python train.py --arch="convnext_v2" --model="masked spectrogram model" --dataset="chords played on synthesised instruments" --train_examples=52083 --n_mels=64 --hop_length=160 --input="log_mel" --win_length=400 --method="simmim" --mask_ratio=0.6 --loss="l1" --isotropic=false --norm="rmsnorm" --activation="gelu" --mlp_ratio=6 --inner_norm=false --drop_path=0.1 --patch_size=[4, 4] --conv_stem=true --depths=[8, 8] --widths=[64, 128] --kernel_size=7 --init="torch_default" --residual_init="none" --optimizer="soap" --beta2=0.95 --lr=0.0012 --beta1=0.95 --shampoo_beta=0.95 --eps=1e-08 --precondition_frequency=50 --max_precond_dim=1024 --one_sided=false --adamw_lr_other_params=0.0013 --ema_decay=0.99 --steps=22300 --batch_size=256 --epochs=109.6 --lr_schedule="cosine" --final_lr_fraction=0.01 --warmup_steps=660 --weight_decay=0.05 --adamw_weight_decay_other_params=0.01
Rows from block 5 of a small masked spectrogram model, named by matrix and row number. Rows with one number belong to one neuron. Each number is 128 + 32 x the weight over its row's rms, rounded and kept within 0 to 255. All counts start at 0. Numbers have three digits each.
After each neuron's rows are labels from the 100 clips, of 14848, where the neuron reaches its highest value: "band" is the frequency band that holds the peak. Only what is clearly more common there than usual is listed. The data: chords played on synthesised instruments.
# fc1: MLP up (model.blocks.5.mlp.fc1.weight, 384x64), inputs 0-63
# fc2: MLP down (model.blocks.5.mlp.fc2.weight, 64x384, transposed), outputs 0-63

fc1.172:102157151102211169090113161107121101161118109125072199165132130152165188100111135132136116150158146132120094108071158171148123109086180111127137149085102144083107179170081131134142161174167119
fc2.172:193089215138139071146128139127161150106117124149131062172127132138109096111104120133123170172064065138093128155144165108109119152128195092135079087173134105135123194147136145113120131153116091
band: 2000 to 4000 Hz; 1000 to 2000 Hz

fc1.350:121094124102121202157131140098135159090097138119122122129111172157145151103066137068163168150100106156138146147054127151188162091170146126112111112110078137111133137065130096162098138181138207
fc2.350:152142121103150083097147164139151127156085161130085064124146105162109110146044150097136152149158082085126040101182153127104098145115086136125177077137111110086155117100076111108109166128154113
band: 500 to 1000 Hz

fc1.293:133132138120124119133137152158105155141152145092220131137125147086126098033138149090009106150099124128135151096139135115116097093157160123122111104160139141124148158113155169200105080095134127
fc2.293:139156142117095084112122147100141120108098129150125148137121145097156090145133114201135057120097101134111118079139142097062196129146092124118126094035099097123148149126106115063116057158167168
band: 4000 to 8000 Hz

fc1.143:150152111136188092140157129143087158107074164150132080065113147181117123127093186071130118112104136131154146114069132124098155094111097152104108122141085111138089128130091213066165181156131141
fc2.143:096099138061153103182120147123092117145163142099081140178112121110064127130038135107084125147084164125053107115092143170194115158113143107107113124126122107097144181135123075115150160108112154
band: 250 to 500 Hz

fc1.369:137102116110124118092119156136163086167083118127130116089148127120073094064127107197194150129151157053122137100126151156096136121143135072142100113088123109135196154125140086073127138210104142
fc2.369:169131082144140102166132089111167142114167129114098135113179110170092138184113157119079112149129109119128119150171206149128168172121128171106079112160146102156087167118090128082143106194053099
band: 4000 to 8000 Hz

fc1.118:120164120098121097136122116093156163129137105085000120109126139120128161090144098130088105119121118115061132174145114156074098153127136126117152148118149085117104114156107143099151143146099178
fc2.118:095151094185119123136150075096142110033115080160164141155158140120136104137071131133159142161137147147102160105151142222137109161137152122129178195135152106121153179183127150151135111107103100
band: 1000 to 2000 Hz

fc1.180:124111130100138150105157108098149109136077097107150138083154135116075097059080117193188193163149122065110084058087167124175108140173144119125089068127127150125154158111130153123132110126124118
fc2.180:114111169135117103058152130130107122128079126197153120118156070142115097146076119103098155147112151133179137137124099139157132164151054056129152169148173061139144196138107105132159139074134149
band: 2000 to 4000 Hz

fc1.345:104194087100128159170123173127187111096104097130196180167106148091150113175190174164155112142143172120148119159148094125099115117132140128142150139086165188163127172155124090145143147073162113
fc2.345:147159075197120092196093140105120177128121106085076205133148107117123139123117187164125177180174171157155145143113107121159095081162189101141117141117143138116139086155146099120133170107138149
band: 250 to 500 Hz

fc1.84:136163108131128136097102186115141094174144123104142092115136144122090136172164109183045090143181148040113129098154140177091083120138091059140126140099117112119195112143137091103148166126116128
fc2.84:146117088106116113202169126188158118143121158156124168172152169107102099110137083108207143090136172110185127084117095145134155101141162137160100190124163124088085087095100145125130083087155120
band: 0 to 250 Hz; 250 to 500 Hz

fc1.271:123128093131127155124113115105166118109165132153128113118134114162120078108119135111099178139145100184101191086100158091122027110117130158160134170155101054144139054094128192135167112137172116
fc2.271:132157136183161165110127100094131085127118125247172174178167174147134087141047109090148146069136138104139163148168126104093138139161141127136090141143142130157163141113094131090113102134132127
band: 250 to 500 Hz

fc1.189:123141127142119160158128117155157098121126171081081156182124121122180182128187165119081148132119119119099164111075090141114113187147139102169094041118181070073118167173112119150141125142155135
fc2.189:099115150085152182105178124108153137171158204110101080091087157151172154156141140189135122178107103147126115098113123081135154133145126121100161059155135172138177096109109063169132133172152146
band: 250 to 500 Hz

fc1.358:128156180162123053079162175122090119121092091119121144128141129153127142081198182128135098121156143101151183124095075095148103146102116103091128111203088130144110152112132142171112100151098197
fc2.358:096131164133139199069102136160172077168153161140144188132135085197107073147119121114105132121106152146093145068157126148130145108109080190170162128123133129120071094104122177166126119105128080
band: 250 to 500 Hz; 0 to 250 Hz

fc1.238:120104159115119116204120090133150141178153143116167125119140175122119065065134132117097139164163115090125105144108107154140076173223126106111085150080173092124113150148145115065138139109147186
fc2.238:175131160130129110057175114150122126053093153147127164182142112079077049145120138080110115143125147136107104123130155146137183138069106125102154204127118087145100177143122129144173123097140101
band: 500 to 1000 Hz

fc1.276:120131151127166126103155131133157125123059174167112150139137125101133117163063193100134138171075164141147131139118139162162077068162163114164087193069100124137094148065150103101110110125178149
fc2.276:123136178078158071106074173134090160109118200111127122196131120092129171116176143088082139166124110125112087132129138135133187123131081161085112173189103123149130184180122113148129108111163124
band: 500 to 1000 Hz

fc1.105:143124143121112153167142205119146165079097149118177095131133126125097156111081014156131113182121149080155117179122106145132127145120095125089165110134132119174113107120150162131093050174118147
fc2.105:108189116151122122169161091138095103131107195097065159143076167116144096151117092118127091118090144170120171080133116122143183179133086151102116108113096110088094114146122141169164059090174162
band: 4000 to 8000 Hz

fc1.66:170135172127159147119164168142120168152134143130139142238108139146180169175081124124054061152129115100168071124128121117102083108122100129133130137119111086130074112134143148165141137116108191
fc2.66:149153180148126099097145173097130112122111141172070202081076173147098107169100154162049141102123111113115142161095136102078138149096139133118089093096138122127083117150117082146111173180166092
band: 500 to 1000 Hz

fc1.47:186121121103158079114078147112164144145121092142125133155187142135150124147122095117128064137152168123087100098063137119126126057158137124188193092120100086087144138109155153121176123141125211
fc2.47:083130113129123085180149116131125174046090149108161159141104065155182043127126159196164152116085085145145116155145148101108157141143119131117204148110107134145096124152165127149169126118095125
band: 4000 to 8000 Hz

fc1.145:105115126159135082181207147174128079033127137171172135105170150137119157101115099118147158135153129161147140091144146174145163169104202165143151089104100148176155136119128137171128141138166118
fc2.145:137102128103130110230155164143159091106145103152115201084163127112140150097096147183139148121143146141098088111111228147131080107147116171159150136104129112085154118153092106097182106130148140
band: 2000 to 4000 Hz

fc1.265:074166156120064096153172148122149077153151104122163062133110133134112146139168094142135081126155128097098147137081130118129100161138082090169187198117168098161128113194113062127157134122138099
fc2.265:127100129146157135153045150144129127042122189127136096219133131163132092154194107089112123121096126126137162148164129063154175119122153130158069154141119162107114132093139156145158138116115174
band: 500 to 1000 Hz; 250 to 500 Hz

fc1.155:127216117103149127142163122140163103116081108126164099122147117107082104101143195131108091111108137169089088094136125119097154128160141117106156094136073130135155161208130100155095125160058055
fc2.155:146098127185110118154095158088052161171121137146123132098158148102164160150160128105063134187153082145133104133143076087125148156114118124085113126161071131180108133158180136204103142118086103
band: 500 to 1000 Hz

fc1.42:154145135087146133041152164162145135125098162120112171140104113139070150140143105117146119082112156090121112155088158183091132125143065176176166081115130110201178100069130131118129112132163086
fc2.42:098144147155139097094109174120134133168147164216167124142138153171161111128194172108102114160143055147209093145144099087136122136136175137141077098128118160128138164134186098175115126144108114
band: 0 to 250 Hz

fc1.377:072177108138182175105113168104113071137127120156139151131134120150098139137139184121136139150141150166193157084098166111115143086159128102105054130180077160176129082080162096137098131155084108
fc2.377:127134147194127111096061155139144144088138181168151104168119129167089090139094198176120081134123149117141114083088126113158158087072174179112162116063137100139154136070139100122111157134118110
band: 2000 to 4000 Hz

fc1.288:173156151126164055119137091073121155149072101121170129156103126171112113191114135027176105106141139116145113155144091143154153102127118111132164138096157128134053147089095109180114148157107140
fc2.288:101106155128115064106107152100062135030120149141156104157096079116112110138132116137101120156099087139053147132139129149103103142162123097186062125086118124136124218172133106124129157137128118
band: 250 to 500 Hz

fc1.284:158165132127134110105133178129119162048104145115081090132104160160070153150137122119106143069134090135168165158056081121077152124080081112087167155169066127166121120149161142138086138139127115
fc2.284:096117121106118100043151127151127081151131081086143075109126171147145089138103068138131115122114150132154104098139105086104220091110054075101129135124140130124110085173133122090119118090152179
band: 250 to 500 Hz

fc1.226:103177149135131074139132124119129117163120134125120143179098080089150136151088188132123095104068104133075172082147116079141092134156142085138150176174082154088087115127167084132142120056111073
fc2.226:146131138105125142168161112116148086090116032060134177088170163179132110153085134123145111155164102135053140116156152203164155127120108169097104098129117161128107160147160165152128104152104102
band: 1000 to 2000 Hz

fc1.61:128078150156215132139123145081109076153150127171136136115084138150147138125086154175103116074115139145108160156189091124131103204153148096098145158129097118129189136127151150210122134122146174
fc2.61:129128051115193182120095114134121140108134088151154121130169142125135161136159094060128136161160140133078169191163132177128144198152061111101052125151121081112131164108132134141164121128124134
band: 4000 to 8000 Hz

fc1.45:159103090126165138160147096099087167165177090124101110136141097130095045107161167130143169103116142093208111169079096152140081123175127105136109057159163110144092114131127091117086109102145121
fc2.45:140182140140131117109179111148088133132126064151143099086149114173116196130049109134138193078126076145123070152167126083147155131135151117116104076168139121116148088161090142091090105143104169
band: 250 to 500 Hz

fc1.24:127156168148133120114125158135092163085102194119116134157122143114164150136111114109067083096113121054110181171093166138134122148135024101105176171133074131163085099111123123120152158109137085
fc2.24:162146095131170085183085165115095087101131150178117129099129115132186093087191162123148130084168122125115159103120082113102093102163160145069091065093126162108152130165199137151137116155133105
band: 1000 to 2000 Hz

fc1.69:178161104189144113159146139137104067071187104077102115145102128153096167124146095129109113179085107134104092100146120078087184180168119086182176134146115116119130079079142131166116122133110129
fc2.69:145174117162160115139060074061171142127118112115092131106089175120103173117053162163133076144128156112156116187151080119159115118121177150148086113098093136173135099083123129107162093109098107
band: 2000 to 4000 Hz

fc1.119:153155115173198099132166186128141120167065178150198120087169119131110091155154110141151086120143148133140149151091112080101127162114140160113148109093125177172128124188098127207105156138116152
fc2.119:126144086159173147135067069133132097107156036093133112167110156150075109142112151064140063133116100109094143130101104146123171149113068152127180184111180131114102134117122102122175100123114135
band: 250 to 500 Hz

fc1.234:153127102137143119073151182110124089154100041151117109097113130093118059144149098172137150109107117102073070127160156098105140158091134088151122122089094111132199114105141070148081089162145153
fc2.234:145157142125165190081082144138072106122107151148129147103113153136122198112065129144120159125071110112176124138094164072069081121111150135130179143178093194144099152165141074115117134132134095
band: 4000 to 8000 Hz

fc1.35:156093084083157116131118176049109135187087133127155112128118102141117123119173146119145144103131066098175109144095158099092162146116132159161124065127079125136110075108132148147155162124074216
fc2.35:068156141152145170070106112085078158085160136152075175135117128117069147108093163155109089128109097138104062166104112170111147096151087172136144074137110144090133104125090074108104112107118078
band: 4000 to 8000 Hz

fc1.235:098164150152138124140178181106113128215178148125176159076175165127176144125162125107126100128123150127117139128091120175147122122181062095142167103198096142199132089150153140101129111137101116
fc2.235:081099145170107086103129086099054149169132087105085122065134153144111115082102125188123076100124160133088078102104113102095120148176079145112188105117167137163106114125073111080125125141124128
band: 4000 to 8000 Hz

fc1.128:147139124169124106133133152093127144134130107100109082095116097095107135128162116094136079092113119152079179131103124166078147150120100098130184246141089148124158126150209101154146113078122080
fc2.128:199115107155152106136074145130142166108153158059095114166141120134137092154089192102140123173129102084083129140157150137156122135073094146168082145159156086158128137072148117074207128138138115
band: 500 to 1000 Hz

fc1.40:145143106137116124085127165155150118178125134141217124073137135141097106096128134177074137116120146034101130136133153149077091139189128083145126105099126099115118144125142067090116159211109133
fc2.40:148142140101135126122129131126117208131108136123144091071144099146155171143097161143180148144123132097104123153192119085133082075161142086069096065123165079085175139092134125077171155084101124
band: 0 to 250 Hz

fc1.254:117170114111087106168043091126144190139191128155129129100076140166132152153089106117141188163145135114074057170075130117110118155145114125082129173164126136122130130089143132143134153201133141
fc2.254:101131124173092095138087086120091162092130213089151102121081128105161133153056154093092139116105118125077153110072161139151113170085160132121102152076135111163149097121149099193136175155140128
band: 4000 to 8000 Hz

fc1.134:114155126113109136107108134099126151098126141126215174081141143107133073081129129159116086132108111162114117125121135081106084104187140147094087086120159123093041154106090184058135153140132178
fc2.134:078115138154173115124127161098146116067129118146178115104158119098119125094147147108129100199161174144132161088194168200140123156176147155165144104119122174151154170156111047124120115161172126
band: 250 to 500 Hz

fc1.106:143148135186140193102121112147095131178149153107082195159097177113104106162107165088121098109104147130119130112158058128168085069155112075151109104120118107164149139104125123180098132073139069
fc2.106:128092102097116125143136140119185116105149117184139135160133080092102083111053180081157162113120064102162127194168122133159143148094102131092100125154160104143151177093115192080143112097131167
band: 500 to 1000 Hz

fc1.88:125150084110131109128167118133157212097124105128137182117066084123088109129116123130112170164161096128132120145184130164087170153168130107116144144207164111147142072128100125173090123140082202
fc2.88:084089116113077076150192095051105166126098095088124133123168082152074149093116065175109093086139194150136138104117129173135090109180168095116142112120121114137130127120096092150131101120159129
band: 4000 to 8000 Hz

fc1.233:114076167033132147123116105110096123100114204107140117136114109148146160106127136094105135088153112128143141112138090063057100132156171130193160195155153087141091111138164147182145124142144112
fc2.233:088115080136140140083123105184109130154111129086215127119124117177161076126130086108119113114134082129187056102140101075128113131105114163112076172117101151101133071088169147127114136160088167
band: 0 to 250 Hz

fc1.156:118152123156135098160167125096122179109153097113106132069126139113161153117145087104096201108167186140096136093168150122060113086115148068179116141125089082104111142126086114043114093109148126
fc2.156:091154071119136176164130147148126149178137190118140082155118165135163168150213090066120074211111135129129109141125116163115138100109126205124068099131115128106122109087107129139131100119112130
band: 500 to 1000 Hz

fc1.115:150142088154164179159118149201074137145089161144078125083193124155126101105073150139138108127095148104112160134141094122125159155136167100116142138072123104142107151067153179069127131064154091
fc2.115:070075118146091116117105158126147102027166119160129116146155194129130051090156186135148058136113112139141181130123135114118111125151127188088157134108161136126132101140105094078114088125120113
band: 1000 to 2000 Hz

fc1.331:169217076168139122116081088073165144117118124109131130113129170121154122191128148131149123176126112130096112116187119126142125163149159133164052159085133101062136171134192115134128124122076111
fc2.331:116066112063101113068096113166083133116126065105120112114089135145099090128144132130085125103123150133132139108140097082094151041087177144115136134115164134059112065085088103163123098100141131
band: 1000 to 2000 Hz

fc1.303:125157117134098184145131119157132143113196071086128192156082139056116092163129160148121143120148120123086131130127092127104100083161144074145165088154131125127181179063183092158129104121145168
fc2.303:091137145145188155177140119144086122232159089112150128175129123150104069142051175153120120135123147158066121119161166180140176164144121133137156114151164114160105126178110141161145125119159127
band: 250 to 500 Hz

fc1.56:130144111223117073096075142126123117097106088115120177153150117135106100127108120161119081133117128081120057099175082127131105138127143111204157142103113129162099076139103131127038106118143105
fc2.56:104116124082050153095114154150103143133169207143153063124110110149105202160154112177116120116116136149121125141090116134140159083131184117117149131120097128117163164190187103149066171150117112
band: 2000 to 4000 Hz

fc1.283:115158128186120156071121095098116025106142129101143187092159170114107154120090158140119130197143080105127195096123152109121090176117138100113102128148093148127095161141185131153143120166107103
fc2.283:111111198114087091112078142106084164140099174112112146178173140139154090148167160125100150109132138121137114178132173149168101139123148158208102179179151106191127105065096126166099107121126117
band: 2000 to 4000 Hz

fc1.211:156145123122150068139136124103143192123133170127194065162086163147115149155129108145132146099167127127105131167220120199096143111144144135141124136049134128150138157179162092125103124079167152
fc2.211:068142084121131132110145080122134105089090092123147192096151158124140078097107111067141092126157132131125172145115075155109085116105065169127175173176163100136095182153084150130089096117087106
band: 500 to 1000 Hz; 250 to 500 Hz

fc1.169:132182098075111171115144196155174098147165178116099088172100161127083098121144094113100069144154146129121083096140089126111176148128123127143145091081199156145097130146133108148123181150189123
fc2.169:126137105088122125146151159115101110115090119122079125153150173180109076133052135194120097097126143138154123045158114174144098090154110136073126046167172106103173111121095134147134126083127123
band: 500 to 1000 Hz

fc1.49:165138131094099076158083138153141192153129123154111178122106156120120139132134123132082051150107066128132164161128089144147141130149099128140150116119072077137162129133168067137121130137028188
fc2.49:147146192098151130060104097099085141092202129134145179104133140074134153120147147104088076180151144137150126188146128105159159174117087146146146084170121119141114195162147108129155135139110071
band: 4000 to 8000 Hz

fc1.154:191130138153056097150120188132092098144139169130158101123171156112085177131072135098144148103149058161169150102133104045132117159163111137149154087151115176159134134145075133139143130148137084
fc2.154:119117109171125123113151092140240163043104098110130103147110136179101090113135182144133133174114137177145197134129144169169173096111160116105152091123101106096126153138114172178136132117122119
band: 250 to 500 Hz; 500 to 1000 Hz

fc1.95:132109161170136111076141144159186188154140092127123169168140150105124134149082089170141127147206085202089139175138172152078148156129161127070126107131154163091121090101140132107132095111162152
fc2.95:099095079097140169109129131139173141157147117154144122115169100111121124096071085070169121085097066102130145124112184081108122190112152137113074073103116101123153070081110095089104106168094122
band: 4000 to 8000 Hz

fc1.122:106166106153133110175103159111126137189056145138167093184062151130105147155134079051157187114157129161115126148158132193144111125103098139168178072110105095174100121135116154136139133149116127
fc2.122:181124059131155104163099198088097144078117182138100085140129084117133137164132116192151165154140152120168104136148112114176143093179095103145160109104177148081181116116140108167115112086116091
band: 4000 to 8000 Hz

fc1.97:145134126150107134045202210122126152109122120132098108109152115125130111120209116120109204154145117109132115146102135136102097116139077119123190078160131103215111085132128137134114114149165161
fc2.97:110142128161133161002142121132134111167087114104110104103106105112118144140139093087146103173104105140079154118157079092119170135115123117132106077131176136151105204106186107078119120131158085
band: 2000 to 4000 Hz

fc1.342:149138141117141155094161123080131080124134074146124065126151177104123064136043174165134124163124111183144098107165106175102114068129080095199129192113117137126128100119134138118152112156100131
fc2.342:185160111115115145122150091079182086107166109135114150225133121166152053126144145119159138092108180132113133093159142099136124098133140085102162137184153142153127136110044150134169085152123138
band: 4000 to 8000 Hz

fc1.36:132109126054150122125111147066137175129101101133112137125135131127151062103104125198068170159130097107100073112121153108111132180136110100145121066106152103166107121150063145130139074164086187
fc2.36:180186115168132105145114175158099076116081117086172173059095161128129134185076072096168115104156149157168146114129094115127143150130137147147155199119136170138135179142138140181101118108109119
band: 2000 to 4000 Hz

fc1.286:143181106183092135172102184126148131081090148113159145145113251133136114135147117130120097113145110160089184087137168111136098077131097162112102161183120142094155104162139144085124132110131159
fc2.286:161100113157153095146134155130081180187126136118128123099108088135112162119088156103125156160116086145184000158104151112088168186165145161125115114113159117130157071145130125125143099128093120
band: 250 to 500 Hz

fc1.222:113162164154148168140141168138128088123146145138141139178047153112066180141112124061110145137167129128055165127113165127150120097162084171110115096147129079152126140178079124143175165179128154
fc2.222:098106160128080048112105141121171153121127096183149090154143085117123144061098196162147109155099153140101099160134116149159152196143113108124109114066091129151089205170115102114120125145122113
band: 0 to 250 Hz

fc1.112:128142127135119099189133172111102106180067123140082137109141124128154078081155193092109173051101139124135144151145091113144091134179088124139146085093122113191063121166137124170094109162113146
fc2.112:088110126207077075152130080205175142076128096126143053161161175084108105126135122093125113109126098143116150125148123176145157146122154182092113129125164127095153112120109182145143159122180117
band: 2000 to 4000 Hz

fc1.30:102132134162132176141199103165121118116157136127134146106122135136113168160087091165152133159192149111142127183158156167113153131117129090142098078135189098193117101127137129117127150028200122
fc2.30:133169140159103156171140112104111143142119094107149092197084134145121100118160206118115173145117108129095099152104146135124129177107255113191144123126146129144109121172119123112130153158134134
band: 4000 to 8000 Hz

fc1.357:111084166191134146107112157115131169157097089138132129152143159120192144142139110077116162089154129151136128108119107113172099110152132107096154079161144107201108146222128117166151092045103112
fc2.357:092168174160142068120111143098084145133110145114088159147099060108175181136135120177111182124109162136181123113097098130084161099156085098129140064136139159183145098157103085156121160094171121
band: 4000 to 8000 Hz

fc1.317:129122096122130106116123163078148142090098152102155074102123124193143115152139151122243151095089095093118145138119064116147140163177191108086143107110131114138082131131129145083090134113062143
fc2.317:108108136192044112121113104126117145154103130152142097111134121095148127140156090132062093124098077136060106103125092137063154146125098121104111154090126069170091135187086112143190130105166095
band: 1000 to 2000 Hz

fc1.285:146152160143131086159154154141091119088067169132115099106109145201121212093129138096124093133122138115153159132114179085150128122137148129186194183125084131191084148132116161086114145107109089
fc2.285:120098157118087149194141139095162157157170059140172141108112135104098135062114161159128074077152171107086110165138157154127098114100164142158077109118151119185082115091149153114087167124115177
band: 500 to 1000 Hz

fc1.89:117184050133132108095100134161133124168086125158167156165130170126121092105167108169131129114133149133069109095132167191141154096115156079147088149199069118120174153083157150161102139170145112
fc2.89:078094069149116185139093087109101139147104120165110073075130107119170144156155089115145112086150139128125162111162116144074093083148088123084091094064093115144156127113163114139079151117101052
band: 500 to 1000 Hz

fc1.337:149137077149139122155157132157145158110127102111112074150155210184116112166193104086120143114122159123063122089084201135100166088088130149187141123127049117147132121114136145121135120122177119
fc2.337:101143099121164166135108111129138136103150101069082167061098157138156111139092128132144124138111141121178129143142198149182070066109191140130138131152082146066108123123174121165144159155085190
band: 250 to 500 Hz; 500 to 1000 Hz

fc1.126:156149149095121153153164150078104135192112115117162167115119085156126174144160212118148128068089131136152131148122111047137114141123159067172063137077154114137121150104145122141077134082108153
fc2.126:126101072157139142123150174141158126061112127119162097143123143120161207127156107111119160152170169149195168137124087169110112114141120118116150199125108139103111053150144169214113126103113150
band: 2000 to 4000 Hz

fc1.135:126149147168215141126150196109075173122089160169108129163138126147110115172066116141168110133065156151144113108128140136110162096177148110186094119156089163131114098149124191180125092105125125
fc2.135:128203123171107127155176142084115113136141111168148159065085139088119109144079107177191135079115139130137171099133149100079150076107215145113147118119155121094158141111109114135076118167164133
band: 2000 to 4000 Hz

fc1.262:118199123096164198142072179119121160168141127090139128114124088127115132137051199114149102152129126162106173175132122183110149139132168148132188189096095144117143134130086124101127166162099126
fc2.262:156086176211088130060172087135132108187127055118136134072165074107138148119137127106134103121150138154138070108098135050110158129125150104107112121138135133146122118132194157078106131145149126
band: 1000 to 2000 Hz

fc1.63:182106103040121113191107115131101079094155132146147193105136135131131165104074106122115145143117077099157163154120130138097150111130055147135084117109171127097129206185145153094146152138144151
fc2.63:176161115210072136106127080143128148137096116099110055140162126121073082151109118137151120076110106126183136181156149107137154123136061170154142104129116106128127102130147122042129131076096109
band: 1000 to 2000 Hz

fc1.242:073200147092074160137141113179128055198129147100115126195152062150159112087107151128127139135126189095131078120098142106130100100132123150121111130084124086162087115127090118113130163173135131
fc2.242:120132111146183124175111077112156130117097156159115130137125142142096117121102150174125090052109139113175201131126148076130091096095115107163094162114122129092145104088107043088174087070108157
band: 2000 to 4000 Hz

fc1.19:121147139169139093068163212132098128165088151129188097152172124131146129137176140114129160135128174110166129136123130188143128099155169135171173070145092124205113070133099111160132165112116096
fc2.19:127145083082119204094135113138177124087085165116108108144115161129085153130135134086165083125117127123112120151155109079145173111080058107138068070161121141110135130079130122038102113103106142
band: 2000 to 4000 Hz

fc1.295:138231133128149132184140125168137144131093123111136126143192162108096091112158168138131077136109073144119141135108146137093136099140051143120091102063147156120127082101075099115089107083176125
fc2.295:119167161082115146118110153100101118139091125129125150165129077160119149110115094089102169138147201123124054164096111178122133089110090077149114139199110079113091122151117106111069133046113124
band: 250 to 500 Hz

fc1.223:145076174106172108100207072097171080161094093123142127162127111111146129123101155132133162178138099121138136164143094125097102166076082120127128126067092067129137125149150164198124126145097177
fc2.223:141151121116152130198141115126172132124080108084138075091110166171126193120177092121124211126111115119114174125130092134154112143133121130113133123137089160116099129067196192068081118148100147
band: 500 to 1000 Hz

fc1.82:161154078149133083145153150104134141115060206130109116144073145166092113151105079100114108134143208119169136132083154095063147159120147133114144113211141121169111138161178115102134138138110104
fc2.82:132128160086147133065177125134142120200102090096099203089165105160104159129081074158150086111158081126150190115126114115171141082085113123110137173092129137153104122084093172158144110132135153
band: 1000 to 2000 Hz

fc1.15:109097120170092115075157142164106106159139186127170125163138110148131172173137118186149131132172167063179145122109150160123173187123076143134165123093094110181111113162071113152159093107106173
fc2.15:078156114156101088127106143112105174135158082128072135109144139116136097103070195156143094182096086164129087101150139082132130145150081101120114089099156100099117108140110134210112065147095081
band: 2000 to 4000 Hz

fc1.136:127137139106128141109169155139105106128043110094144137162182132098090063181082139065134184074079137161120157116113138112101099122137095126100093130128110111176151101084157097124178064109162127
fc2.136:072161168098155095150175083135119101142108101030132113110122166108147135158092099148126087185117153115080086115175179131163148125094193086170138113123092105112087137161127146128152105141109167
band: 500 to 1000 Hz